Rows from expert 2 of block 11 of the encoder, named by matrix and row number. Rows with one number belong to one neuron. Each number is 128 + 24 x the weight over the matrix's rms, rounded and kept within 0 to 255. All counts start at 0. Numbers have three digits each.
# up: expert up (encoder.blocks.11.mlp.up, 8x128x256), inputs 0-85
# down: expert down (encoder.blocks.11.mlp.down, 8x256x128, transposed), outputs 0-85
up.31:108091123107132108127109154129128112094096148118097100135070115140090136108121107119119136146128099142160123173099102117152121117138107114134123134096106115113094105115125173092096152128131158107133147132147152132127122111122168149094100098130161143145120143
down.31:143079117110123151138093133126129145144128128103129132124128119155155127116135130108134136103185142109117127121124169135145128130104143106130138142114147136111125142123104126122154080145148147192144125127129102114114164114113096128129254166091151160114158114
up.32:178095080146127128176158143115077158183152168106142145075084133152125086148125127143075125118164112165112142128123136118160131211102137148108127145103106138101168098088128133108129150169119169136189102135082148163121112147162132168161064148170171075110120160
down.32:117162137106110100072125138129146100100134128136155133139132125105100146134123111156165128145084080106137101132112155145106109075171172126140146108114100149101107137156111117167109160114125152091142138102115158093163092118154156123156169137101104152120084108
up.33:199085161167140129187133126121133153123141120104140136168116133154119141136104121137146159097113138165145116118120122103107135136137086107109139137143154177156159119117127107091143133135161106126106132093135201095134145169161146087103138096121121188107109114
down.33:139104131154122152189119136126146142145121126171128147147113153153117113151132132037104114149157107093135148097146119134147135131108156126094132133127115116118135170131101107082159116108141137116126141122121066125091146131069103138121050131123149088162150149
up.34:150106120124126101123134100110132126097120154129140120143116146181128128128134119098100148125095087169126131136177147113141168126138121124125118159097099109115145149119101122123087136132107141124173169116084123115126105151156160135105121134130106090091079146
down.34:113111135134136142153131149135112119135136120100108142141117145136134087134132091156145127148130162144117128115148145120123107125144142144107157093104126147122136117124094133177157130090138183132130136127146117140112163113119085123151113117101163146119097115
up.35:120092146142160116217184141140151183096073155112146125115118154110140149168134102120157174122170098096144068126148108146184099116175133087115148144123154124191125064081158133099117156115141161165126123107097136082148124075155159134150097125139179127154149112
down.35:120173130128150124093103172140090064108196134176109140143113108109149096153050150093100133094019141110118157144143121116101114158132122125162117097131100143084135148157122182169161083142061146071150145180101092163109130143124112085156116144143122126086104111
up.36:155163097114126133101131095125114151111156129100158156132160116108094097157151154140144161102125141182129131129144138139157122090134127139064166097146104109166180167131161157137141144125105158164127118123165127142144118136139122118114137137132118112148124154
down.36:107126151144140096175118102154119159101116147141140134133098125113116150154126128003150121139132117100136124157144125078130091128159154170144137084144135135107093117102135078192120147140143102091096129141138110116134136177154138125104019094116157098104133112
up.37:134126109107089139170103128102128136125175116149116159119139059064111142144173105080107130132119120114112133110135136150137129130143149085164159115084120124148126182068167142165146113114130082140152138088141162155125144115119150138123124143183142095208096157
down.37:144141194160145126173154124145117161119084125134101149170143132128112139121117146076139145122119128144146068104149114094164126150121097131114098065139120114167156109118167136059138132101165129132098124130123130124112123113138147105065160084113135148125143121
up.38:125146111128086102173138159138146107131128138110102140123138129127107151122125151097138141138113133122102155109177133161130122135108120161150056138154093143133158116139151116100111162093130115124085104148133094161130159136139124159113089150111102156137145132
down.38:125108109139147136123145084141160125127104140102178109130125138131148119138159143162154142100134128072122160165117117131125108127107064137092177135157148136131123149097149098125118113120138125142151112110165181067127115134120088100158160123123100123128102164
up.39:133155124116109137091153158164138138137154112134147119137109134158148136105147158129151133129137109143125140127126134160107097107100151128117142128115141113166108176133126174138107148148127145141116175138095155153114136117067157150135108146128148131141130108
down.39:138156131161147129135101125112125124118122101151100153152159096158126119143096151052112162126067132143153110126131134125101142106160125130143139108133105147096150103120151110147149086090138132148143119088136117154130119144128084117041124126154145141088161160
up.40:116113163107171089164118133098141104162108130133120099167107146111148067080117120112137127122167150146104100139100135116158138161136144125095162118124151131137117101128148135129092136147144102122115152132120093139119094145118123180106100083128145136110112150
down.40:121114122144128151133138119131137158156149108154121158116122136132130133117127141171097127128131130133175136131151139133111131138106123112139148160123139130138160101095144117111132091097148151167127136115154072106164132106099109137091172125137138104111132191
up.41:125114123184133114103123109146147122156175117133129109146155107146108114090143116136156118134127155080109158113139120113147093154111153119113214114104099152127145084139137088160108139136125080138113117149110121124137136137150130115161151156102157141164146170
down.41:143119132144120137118116143116119131109107136121128122125127109120120106141158150038147133109131152124133144113116144147104164104150138124145136129178097088094093149135115121186135100129129129115109115115120152107114117143124113129088019060129113127104126142
up.42:138185111148172129104132161132174147089145097163112145140170126116130130113097105073119142081134176155148163118124163147093169161140138094168115146138147125080113126111117136129105172157157144121142164137123123103141150143123067162113168123094161138144160155
down.42:160104178134140152189113139136107152130106107112123122119109116125131141129131131097127075127112134110118118113125144099152066125106116127087166101146104126105116162172126129139161098145130162087129146099122105104153157152134119105120023099142134140088135099
up.43:196121138149135145157133148151088135096136125114150101145142141112133143142135132065156147107130110184144148132182132096139142129100050105123109139168085136091154104116148123131130163089144111130092109147102105144090195149091121130158164142164117153165142131
down.43:102145134141130124145114112125137110106125129160138138128140145158108138131097128037121118150116100132114131123116121109093136146119143167147169146157155126145106066143108101081133077128137096137157148071125123155131143135121153138153128105128140127100137116
up.44:151133131145111135144167117126138121161149156126155178128100131126125159134120129149181100133098154107131115202174132100118148101106131135129094137140136137146146124133111119141163183138150159119121146151147128112142101149132151106147114121105117150098165126
down.44:143155124148126123114073144138132116110108109162132100127164102164143151151115125112123154143100105143101112124115137160111157108149141118130108107133160105122097131143121144138085109105112150139103106108078131137119164097073120142068053109145138132162127143
up.45:121136094123155129070101156148155149119110153142120141149129153094144128129124122091151130152122162117140083118174103132120127152112119167127138156081120144170113137149124152146095158148138115127127142127126160166164126131155148163136136119129118116129146169
down.45:113110133137141117127132143111135112133105134104137135113100132124146136135161119112107128135146148166118130127102123135143090113124100130083123150141149131075117138128116108140137117139132103125159133147152094139133119147083106144144182124114106118133110117
up.46:136151118185135138076098120137162144155165120096099191093119062132142192120160156154126120121122126137072161131179100143143143144168106144164133118157129147157149120134107122165143163170122170139147113135155132154126093104088177120107096121135135100158118108
down.46:127118113149131110237113092128131120039115137142120105122154156141138118150097100083146156106145104121153120137118168127134138133109160133134155121137130112119093125131121066147095099106146104125119115113192143070142162141080112081107046092140153094158137157
up.47:118115125154123115119125095113126105114133153141146098171131098126148154116086118103147135115146136156117143140110137139110131135117071126127106102116127130144052145114104117087121107156136111174154060155113165130147156151134109130172115133138147126117169153
down.47:138080132121115130132101160135125107167143108162117114117105089125134140147097127069154122161081114131115180121130157116120144122153150131143168127152129130133143153101104118180153117148134091106108117136116111160147143136135113157088021135110160128128144116
up.48:110145148124094145172105156127114127175140154100125131126150127131119106165139116122159133125114150096145121140121109112113109118120110138115136113166122112178117112106117115111134160105132100127107136136193096121136171131167130137127115131116149103153122121
down.48:148110090110130089123129119120115114050151115147117110124114103102106167126091136077156118114135104148137152161153125107102146143179167165147137127143098117144139127117123130125110147155102149147130129107106140148141121123159140148131069145135149127109130135
up.49:176077164154103132128181117113184127121178085133136133141153132123151110091149151143180119173132159180145105133120151138140164123153099166133106130120162120137142120079114081139142152159153144118185121187166148120126155125170142103135136176110162125120162138
down.49:140142135130143134201106119146137095114154126170114114127136111115144106130076123010112149094144102116148096138133135118116073113119144111104145144139092130124076122160129126130118084118131104141099127118126112088126157137112148131141014100112114109128132142
up.50:094085103097157133155099140141116157153172144156162107142108108156125124131113152074081112153100155167170141062128127133146122115111172117119164105149097172185165119129156173118125133197109117115121139149174149166140181161128114140130163172123133107124186113
down.50:136171161123093144124130104157134067049131143138116148134101136069097118153168134072150141134136107112106123163102119112107152150138093144136157149149117086086108136142145100171147118104127113120170129156139129120139117140124143115106023096173146113096121153
up.51:113108131141141127149132182115135125130148083100058134133147167134143114146150129122158149107123121164116162102156114161151148134107119126158139119125097137127132137159120154087134102141112124135158150110150150146111170123101111113095122149120159150100109111
down.51:140148142110134112168127087125152140120109132129152137104123112128136131126121141066137132143127088132128134188149132114154121147128155118107133131107163139136155143075142085123092137140110138089117108118139123106137105140114117094118040148144132095136123143
up.52:128146127132126096162103119121172124127111206130100179138139139122135135131138163094116104088104194171127087124158101106140170139124129146133140122137144135131161152105141144142138106098176168138138152095119108135110161133117134091156151143137138123117161122
down.52:133134108132133146163143146126120094087119062139123094153132115132111117136140141054135116133105065124151166151113164158112129145132142158151116125144048142156135133148099030117126136156106144059106107173140121149118125124113109136076036089143150103114136143
up.53:190132137140114156135142130130126097103109128127158124140113120135087147078153139131138113155094161097180169143134101177102144127135106124103150113093113167117150067103110145145137142123110145116174105169105153099102122157105113149095133164168113121199125116
down.53:145142111145105112134111154140122122066120135113109156148166118055171133120154090123144152101164146118127105070106140095152107119158109132148171144184169112112053115128162107155127109139111072149096129146127090143130196110143141109164083045085139146097133127
up.54:114132111133092157138165129136134105108116150128160094121111119155119137164123159136106130129071139141067110154156136116110132139175115156095155149108155111120111132106119128119130154150166161145115103076171122177102141148182177155127163101117107106119114136
down.54:069118123134133102160120116124114150133123147107156133097092124129111160165099131090167125131169112161152180152105124143109181140089171128168083114170100116149132148141096112141073090165116140121075116132209137123138139178134096170103000090137160135134080124
up.55:129106145150088147161129126151178135150144132132118115138128124119122111121138115140078138159140131099107153142108128116129119100158157106114163121133105097158128142119118158102099127143134149146124117107164101099148110129138088138151125105136142141148125169
down.55:124157151128140131090143122143097094110120119159116121140143100154104142141108116120151115093110102114155117131146118131126131121159095135127119109162142113117117112104117093145135115120128155111107103151088153118148131112149125157123159112120142139136118101
up.56:109128169133097106119125129104154170168103149144132124101142140118119132106114154131090096119150133133105145113127131128146143143142159141143115132138130128119121074111127122114172139145152102135130105120118135107174162129170112116174108121160124132148110139
down.56:147105122126115133133137105124091167131087136076123130089130104145122122157160120104151094110141099151123138102102131160120111109114131156116138125138108141136146149138092114100080149158120168149158108089184151171123108141137129170060133125108105157166137106
up.57:161080112156129091210176122165115206142111141095166109073136149110117099137095101086128143147127113106149113117159075106135176108158149111075158138075144130141127133103124111057152149171139153209152131118105100151159112086140133111215111127159113096126166170
down.57:106174113125140131014135148145126073123123121172107138178095113124129111128100149114138148093094100164076155119050150108118142139129146118160063115135121107040063109162132188200136108095107151119170129153065163140084131162145155143090141134164113160090110134
up.58:140157133170112148127130129111105129126098138112124161150163102111141123117103103135152156143165126144152142102125165139117138126127162106125129109126089115157149129145127080167100177199119109152097152139190139109097140185137135130135158137142136149130112123
down.58:135157134134121101154124122140110130123136126149119127088098121116113135156146120014142100095112118120094155134128136108118117153127129136142107131174126102133120126118114097149124114116116159082091110155139120160137121138121138128084000096126147138127129134
up.59:113127098102109100151111095093126124157114126124131125131129148111131116124125147138131114158157149149117103122102106121120117116095130141126093104130128123138129145108164158140130099147134138119142127139124085111106121131158118134140077081123107130146170152
down.59:131121155107134134124165151150099104104146152108174150137114122156096155139136101127155122103125112147086157154111125123133126129144109116118153125140143121122162097164133129075129129131143125138127132145177126132181074118128128106095175185115128125149116111
up.60:112143098073156137105139119136112140101126114119088100132084146140121116123103110107142141109097121128144101122132132118131100129147131117101104127108128161135149122149124100111118101151135130146141141101099180118094132127143095111106121130155130149135144112
down.60:125113145121094131118145162128124138146101134139069145106146145141132145135125128196130110170121098139121146115137128142156146123108114158120094133131088151117147155095124085107146140133116131164148137159113109154112134101090151150131186153137113142163120115
up.61:165126117132133102145132075127124139105151167124122104128097128128128129119143132128140088121138144107160136134115129142113118138112145133148080146128113135096094095134117165131113131122150140113177135102124113098113153167093087121125079132115116158151113115
down.61:157127130104108147149129154119135115173100137153114121109176130157125149157105106121115127118109095139117091106185122123135133133129110099115162139147185160110127139129133113098136131095144138091152128137117115122112141104096117073155086115131124140128141120
up.62:127122143158111095171129138123125115134137155127111155124096139123135146148109086103090130095164128124123145125152122149160118113095106119119115097128148127125131167129164114099171122132172149102135110059113106133122176139174138128125091093170110120136145145
down.62:138116148138102103099148129138131141131110109109149109130125094114086109117157138081143100131079117117129125101098127127139073158120162130117162159141079136156160110138127154139126148119130135074158123138134169139130101126196145102084137120106136165141087103
up.63:149152139125118092121145162143132063117161119140162121168122166133115102154125162126126110121119116091137142136144129124092127126111139157161136115084143128107110122116150100142107122124134128187136090177124132133110108148088165126133090131150165117120143130
down.63:133130142131143113175132127118153139139157123128099133105171074131125156108100128074154130110120091147174133132132132128131117108154151099119125080150134138135101119101142117156124141114142109088116125086100112116150171104153114062114065100101161139138125141
up.64:158143166097131122106109067104129156124090103085147138169151143155151133087126118111153132113116087154081112131116133119156133138167103124131097118116120071098170134129131141159101163144126127102138115110123112112146111103135114164160104108160091131135139121
down.64:120116126128106144195152141111124159140176121148121139120139117132118151156084112115092115112128119080164119116193147097091100125105143113160186153171142132153094085137126107119127101105143133129100128104165131128105153102119112060077129133087143099141062150
up.65:196103148124122145100190091124131120137107110165122109094110200119112139109162115141149148126098096147102123101137102115132166099141089090090126139114166131096126116129109129124078166139144134147111159118186128089145117122087150124161132108137120123157161133
down.65:119135133114124149162105132122124134131121103149109132135160074138124107146101114067110111151094162111149116123086149136119102153116152144181099115106057126120077155163151107128168122149108112102116114112100129162120155122154116107127061098126170135139150117
up.66:119168158119161118105109120138152110118111150139118111109133163140123061124134120110122130197106090136132117146086141143089167125119135147133128103120135158151131142183115145137118119146113110144122121116103129107109119149115132148114111143115131164170119153
down.66:133116149121133107097151120169128073149142112136156143103152065146132181127095123098145123089068126112113127124112109119118144103148098113138176112141117118108103115115133092162136149151079101104133111141141121184126137134104152097109130090126141091150106127
up.67:120153156130133106124116149146131173163154147135147148123133170156095168129107142145150141164176098149158129140171179133112141141093145105117159129129131141134169154165140116136156118155136159074154126177149115115110114152123138130149148160150145155165097139
down.67:103117123147140114109100115155116140099085143112135142151098124088113129150096099007139128118142124103122162134115112154132132123133138128118155124139117123101120153123152105157129129113112109060082138127147133085106115159153126089042002113113129136094139142
up.68:137126122128122137172142130130153096146142118147158130145117182171134105158157167106110154143145126165166103119119156080127114103149135144134162149121137079091150096109141149141124132149133158157104125112091130103150163143113141115129119137128140118112145129
down.68:118136160124131113145113131128116179093162134119111148135147079098107137143131118035122115146108110087124149115126136120122155127145132160159146131131113132145089167155121117112174116136145107104140143127128119130118116095120115140091028154131162140121142115
up.69:122085135118184106152119139162139149127139137111107133126128163174151138142122179116147117126171181111124146105155136149173156124125116130142158103100118136131143120126144095125127142128134096117171136160118065163127191109129101138130111126136109117113158098
down.69:101168102144110119159104147125123097122151164125133134083111069075111117149155064130101119161109086132121118154090144103132141119141170138153208157180096121118129098168133101156102114115125130145140106121140156116174101147117156149074069105108145107159081169
up.70:159117109104162183161130116128150134115137162145116136100105110159133113134150173085122158137162091145178112136122127154118151163125124116162112184130102150133106143127145111126145126121118141148137163137086118118117140140074129095135138140117125078140133107
down.70:147129166156135092190129139127096145133083101111129114146130136133115122117118117078112139112145140157098160112124147124139121113146143117097146071170115110145166135116121107170143127118134112099131115114126123108127118112131109164089056120125145137135133139
up.71:058134132169117159125105169152160141146123176110159135156114166130095130159082131099110136146170129121115127145137167158120117138134137161103101112110132160122100144137145093150103118114144123173155159161092159089136170143126134134164093134134178131109118145
down.71:112127091121110117173129131113116084122111122145108137126083120147124130131119120083123108084106102148120159155137158147121120117169145117115177131132109144127113132133118129143135097129128119098141103114166122066146091163110113107078000107120151106107117134
up.72:159105142145106130169134138107116176154144109172106138160101117127162109127154191158150131165073148107170130131128150137140128109114113147150095139078111101134151145150076126167135153163155147129087118139111113133110168215135147142164161134131131145165145122
down.72:108116162126169142193097158101152081136119153124113103125117096153133091137116124060102126128170148106138159119140169114120110144131174111127081154132127160137046114089111128100123094113131112107118128158136104150113148095105144086113038121108145117121092130
up.73:126120150088094114135124166174144163129115156113099110149110144085114140128098112110140134147141159139154140162109142157162094145127139178124144110111112113106122112091171126146105116138122098132176127137153163162155137115125145112142113118138182121110096134
down.73:125130065121141133148102135091122120136106140101132126135128133159132133103123148086126154078157120163105114118150133134123138090136174124120102142139137131139117112106120157135151098114137140100124159121092142149089138083144141143098022112131138114112132157
up.74:113103150154153085136149103129137131124155168128102107136117128117103147093145120108164095122097131139116119155176141113145130116144143122122083143120110122134148174156141134136128120130183128116149153120110135122138136132147136118162086117158113122179053197
down.74:129139100113133133195103179101129125108138139127109141120144167138133136142115124117112135141151127155108094122168146149112129134141133126131083149146113138158112110125103156083126136151121130136102146104084119167122165093091125118162143149099152175083175107
up.75:136081126138097167150122087107129119109149104140126126130105116144145145164120092111128097123154111183118148121101135177114147118130103115116123118110140148119149118146085150161135120138144178159128123073164180082094142114132078154103112161128125108150124126
down.75:094134148116140121116158149114132125111117117110115131105124085133109148127155124086098127133167118117137117132113118109136094119148131123120138127117150131126113125093108183138125087111134144122130119092132085109178127121107131104169167119138143134126129119
up.76:173107144114151095114126125136134146137116096134114152107120129122107127081123121101136143125155127168100153093107091117138150122108131155137148127115140098134114114144126139105155129148130142128153151114123171156119111135132113155105128131106148164133130121
down.76:137104154134183167140103126135114135109123139117112150100132107133135120151160138112136113144114113088145107150149132137129067129132119126084149111133091171150136132104162118109106121126151137131128113115138091077138106115158118133108115125165106116095146151
up.77:163204128140123138122123117164132122119113144151125123134165094166152123149123138093101129147122121143140083107122099127122164105134157102151115110138121123142168120158127111148152146161128098120153129132125131139140106085131156094148132102089098184107129133
down.77:124138109134114130149137108100136096063125093118177120139088147102087113127161141176130134119117156120114139147117158149099158188106100128132099146125106125162109149121122114090119131158122149161096116111138139133137099137119117131145014134126127102128144170
up.78:112140130174153112151118133111157166136173114150154131106119136079130156097120159131108158138106127121106131109111134099138166170117118139140147164086134095134138130165176108123103177157173159163118115100161129147123092162125163094142170105131128110135162138
down.78:137105134137120106097131137138112096099103114123118125144113140139139101133168112090174146110169122099126162121102129159156114090114121139118106131153091122078103131132131159139091075098149123115146103133154154117122148140118175163085040083133125173115128114
up.79:113132105138117116146155091119132146114083137127157158143097145097112139117142119155135136122148126135106127139143121136158136128131156133117108119150119117104161098162144081148121119133082118161117124115135139126151129154143110153110140125150126125138192099
down.79:071140132161144126146108105123093104122157144151128129114110131137114115179119132050142109116127114134107168130118126102127162123147146154165152136120124110151105135141128118134092138132144111070063115137117107145112146125136123107089025108098178103106103127
up.80:124132122103172129141162108125131126147135147134100117140121087133089147066115141107135098139131164164111119141184144144108089126095115150137069120143124131140143153151110120132106149154142177172127145132100080154117152184119102141099106137119123117142138124
down.80:122110137098148134184113128110115074091113138094135136114136130131155108123131122151114087107198121143159118134155149093165085130185154124094153132131137160098112077072123089103153096127137114160145114113183135129147123090118116129121136122115102123093112148
up.81:141138130104145139130112173144131111131116162149129102147113111150110126112133118126116095130168140140123136122122143108117120142097125170148149141137131152174149116149155160132142106159106146134148121123164137108122118160149095159155113117146070128128110121
down.81:127115126155118136138114112139114116088120108089161158138123107129114127132140153137132144115116142097127176094129126142124164084155109127106148105157077111098121113115147063153129139145141124115141141171164171129119118124106134095093067046107133113118126175
up.82:137156122140105099118132129156141117118139147165094152098123122150158141116135076139135124130130110144101127158169117102129134114111145139159123099116134130120112169148138127144135134098105090157133148139113140130158123159122147138175112137124116114146154166
down.82:148112132121115142140140116134111116101145120112159105129131104133117127127114133027138137099099150098118126107098145108143147131127095125133173111155092136142125129128102095159091100165142134127113097121149115109155131131131116122079013121109135116150084117
up.83:102156109136121133148116115150144119119131125142110151131120106151140128115138109135112142135126099114103134105127127138164153144100111130147085156162152118132121110126130138110119136123151133101160146120106123142133097150150116136106085134137102125134093153
down.83:118128157150125124115114089148114089093127125127127100144138122137150128139105143138149132134144120118109142109130118119113125116148112134112157101108090164100098162132141084151138135137105102125110138153110140116117129137129147136130133127141138122115121096
up.84:140112131101145143142131092149117108114096150111133163103144119108135113103177152118121121145112168113092182159117110160139117169111122165152131119143130103127148141153132147158125124142104075069131145163155150124162158148121125106143099109138132146100136120
down.84:102134127143134124136122137132107137157142097117149119152121141130142163149110120059145139092154103124141140091142152139120126091121140098134175098151131150132112136124141046133106101145113094143120112108186108126114138144145129146037050134146128104161079160
up.85:141140114093152164164167131120128133115089159169123129114140140168108120138179157160142102149129153141141114180107170091183134124140104127136167140134109142143182114123165122120114137094101120105121120119166114148116136154090137123100105157144096144164150135
down.85:119130145141130134133106156136114106098153099149127110140110106072141093105141110103121153111159134099159164087098144134121158141147106144133134133158076094141043167146111080114158125128133106162128133137095115108160147108144134099148101082107150164105120130
up.86:149137110131096128073148095151169134099137120124109105150147124154102132145110134126147085112135121126091121143110116139128166134166124102139164106135104140129119127135119118154115137154117156141155092172131113136168155122142162152150114163133093086168123142
down.86:168125138149163134168112141109117139073152103113140110123136095141138110113159114048110097120135129113159168104141151114085100106106147108158147146152114118152103116175112088122120113133105109133102128097164076114139131125086139085111058100149186129087114113
up.87:173087146149115110127223147121153133130128118112124098140136141142108122158131161125126148100104091099127134122132109146114157161123128117100133149136155163092106109127061114116151176136208137127129146087155070120178198126122105131146164139105156160157166111
down.87:155085117113130155196085148142132135106123133168090124121143117147131142099095125037086104140130153164151114130131126106107092147115151134146142125119135109168101143129139120070140106130133112114116139136094110155111160113077150109134062106145168124124179084
up.88:145186146111149138182122152097094139113144138112111139151130130114164156159115153113151154109158094155185097088156141099142150105124128086186166142148188119153126091181191152089111128152132098133109137100077099123118141130147143148182100168130149138156136133
down.88:127107128103112112141104133158128109108089116085152119114089148164117116139148159070117119148141105113079143143131147140116101098117108140082118129167101171110131127115111055163103141135101151136176130160183097146082105156097130150053055112131107121098138093
up.89:108172136176130132137145139162120134122132123071114127116126158120171136155114125137115129087093148135119086120098098164138133131132163132141184162169143140166176110120132064130152104189105154145105123137155143139133131104167180140105180172135094164120068143
down.89:118127092195126119169123098113143073075143159148142136147112138099111108112180135044198111133129144141100115144113131119146118121140121148122163142095096094167133107123113117172088136155109110126073106111211140120140124165103164122100033083101119104166105162
up.90:112133108110138135138117108091175129165144153081105126159140109100105134127078153108109173148056132152133135141142115168129149134106127179093129138149099136133144136078091079133115092106182143122111143169104133139119116171129103089129154142122131158129148120
down.90:117120144148137153211119130134124133129088136117104158108109173140132085114167143114082097156196088147127115124139113141126112133098126143102123127119215145215204076144118093072104112125122130122173157095173098151081139063108104139099105160131135122089095126
up.91:107118116096082133143124141135133109129142162157119125090125143172095081143114182087132128128153148129180096118142136094145170132175137137150105104142084133139128142096156177101110134104142095136131140176130190075112115088141107129142078175162110158117146113
down.91:134140157143130125137126152123138178111128125125101151163102112157110140141091089074138127118112092155116151108128112141162107130119109163110140111158113142138152172124121071139118146103146140086135151158181113133160118157088130099043017088131135105117147124
up.92:136166146139119119141151150128132145166131093103090105122108127108160117103146118166131101145156122102163148101116124163132155118109145140098157137129146105168164119132123131118132133108101114152133090128081116115104111107150095156116090125092126067136126171
down.92:131130112117106141123141132123110056095158160134176121134097117107106120159110143093129146116113112135109177127113110088108127107139109151114150127179131150111070131136108060160116121143138117091151120171160135120109136130091136107079124096148133105117085119
up.93:158105130131180139130160110178117152125107116139128125148112131119107138124133154085121136151156118129152098146143097081130146180106114122110126148139178097082148121112121125136127149193125117149080136136125080123136112156121116181133110168149123130107133121
down.93:084166136150128112168116149132122105054117143112117133112135090149129094113152120089112130159110128128128124122119145157119131135113126134121110114119074174182109154172128198104085090127118194109176131099093104169150110131111165135090148117157159134145102130
up.94:126112127158066115149147133090099121189166097149130178137172180147125161176129127106128142160125108157132156101110109122157179119126085109141089144094134102152174133162164084134148134146142138148137144145137117146124120166154109148085153143103110138161133157
down.94:147102150158112133221098161143102136112119145144113133135116134078137120115118146032123116115132154105130153131095163114101098120124136144120173115197123101108120134117109148117135130128189118103113157120121148108133165140112112149105033106147151095123155103
up.95:108142122181155150145147141150142132136150161080110153116133120129158154158079100164148149143108146115132134099145138130179164134074111172174149151129183136101123166113191123119174107141092114125121134061123127089152134123156134175136091139170115153136184166
down.95:134120096074145116108137095123124119109082133107168122113119141089108099112145168123144108151171128138137103141134144164167126137168174143087161117154067102116151129101146123170118148143130114114177139140133155108077107124170137085083116100127098116097100129
up.96:152140144139113122119118089119116131122100167146137135108144157143120125116119097157149153155108143127107116149121100132119132111108127124105171111100143110118130145086114143141120158139139159121098150132121119116179085117146139156147081120118142129117164165
down.96:115155126094124147090186136125145120142141119117130121113135148105119080137156141048139167115138154100125123152096151144142167117153157131132101143119134124129085089137157160120123128102131118143160119157157130115108133134150161113140127094130135142125101118
up.97:101117112118168085129110082155124149147098120148112149136144192088152113151105106171140122134081121090148120114134168193143133117136159137084153119137143109136107111138173170164102105152122189113087161105131133161103157130127147149117091062119111170158104177
down.97:108126143146108143146162142125118121143137176124112134127089112171104118104173129061153139155163109200138137120125119113148149146127120166138124134125112124106142162126114113153144138112122160120157116153122179145156116105107115112088066120142121140109123120
up.98:134112152113126119158120093132142217138111129138128148107130149105138132139174106136110119146174111131120130149121111136164139140126093118111140127134118107109092170106088102142143140142125142080159109123157120158158146099109154108130158131155167124147140109
down.98:111167132143136135112086140120112084124161113137165099141122133116122092123103139105088118111117159099109113123141121128094098138120127151156142180128133144158143116171117082121118141113134117140081129102193105119065135158160131105091030107120093130133079160
up.99:094139107096107128136162140132164097128133103175110174151122152123098160115116163099113158161115090156146125153142138098101124104143150155156128158102169122193165128167161177092127111157202136112111147104166089092119135156106129138178129118130153126124181166
down.99:144131118131147137142109102147118108095097108079129108138116117121164104133165165078142135099158136105109142131152127158155123134145123115056133105162131168094091159095133136169132119142120131073168121187152187128110099096117142120038086124136116111107104131
up.100:168135141128117128145140143113108146118087123149128096115083178139142126173089154098130141100121109142153123132124136159131168147126127106124132186132115094093086148109130122129108123112148136127117123105087095130145133118140141163124118100130123134135107131
down.100:122116117129167118156155078125126118104087129088126113114142144124141129100154119227193111113179143125102105141097122136135121123142130149099111103144147127154117114081118146123110168143123126159153124130139151146141116134154120132150110119126138118145086100
up.101:195137083169177125138144093099131095112143180113111101137154150156134150121141110113150100114142121133153124147111129080091179121142152115116124152126124109066135167147142140150141144169131114102103126158127089119100150147143089162171111125115152091121146126
down.101:131116144116146137128111145139169157124136097153150136124120111127090110146137119072082146141116128123131123123164138140149115152105114135142146126125103139139137069137118117128104097118164128096167130131116135126139119116117126128090088128112108157117116122
up.102:146131137147096165124120130156116110135116116184128138130146168166124148151089113090139151105145095106156124141114102147156120176122118107082091131139153133163156147137099113110106123091154097164159180100135144128115177168151133090106076197126117162143161118
down.102:106094127129163107162113135109141167094120168119104104097112114149109132110132145053143079131117116171153154121163129104166116123123132168101165144139069114151165152120134124175143119111131108077124119141138081111153108127111109126124018108126159087113117113
up.103:135162146138138126194140156135134137099103168169122111113137174115150121180159115143099122145145167145103151151110142163126143146109113129122127136124122103127106169157102118126090169148124137155129130076151158155127125109124097134133091124170085133152122183
down.103:133123132137120094070126127147106168119112095146108120161095099119102110117125108088178113139106120109162157121118161110131133101125125121134173126130118158097113146100154096168176120118088117075146120080137103086147132158174120113090050079108168150118137114
up.104:117165142115167122147157109147154121097147127083112138110117126119142112110123117139144143128113138142103111153194125114124135148102137138112089127110186165131116114122172100135145141159140155109112142117117128101136123109174121124111115119115167129138131144
down.104:101112101155145128152141130158139114144106124137132130092111141161125150174156135081105117142140153143101125134124125156138154133094121113124103131120098114143165150134125098137108124122125119124153128148123103148104130160138112140097089118118105114147108163
up.105:131112136157104128162078149171130143129177153135114105160084121074151104159126147129096112148149137103123140150126131100147111178126141151136125145118114094094133143141108137134150131135119139157132136121110153118129081119157091154125095143123139122105124120
down.105:114117092133145118133130111129121114063098114116119140163140092143142112113124120140134156127156144136100129135102145157099148136144117134111118141141125141118094146105112192128119141139130127104150123119095122145138150132117143150130142121138118131095135103
up.106:124137172121144098142171171115146105137123140149110128126119105137141119148108151135111165123094110088137133154206113136118135100146097142134109095111148116129087152119142100123143124158163082108121107114175120096114144087149134109169148120129124132133174149
down.106:122138091152127120109119121129110174118137120123134138124105143128104118114151100051154093150132110131136151135101118120160099148117152127140159137145076144123149139135106099174109117097095111088132139124127151181116134150125121122060066145130145147136091110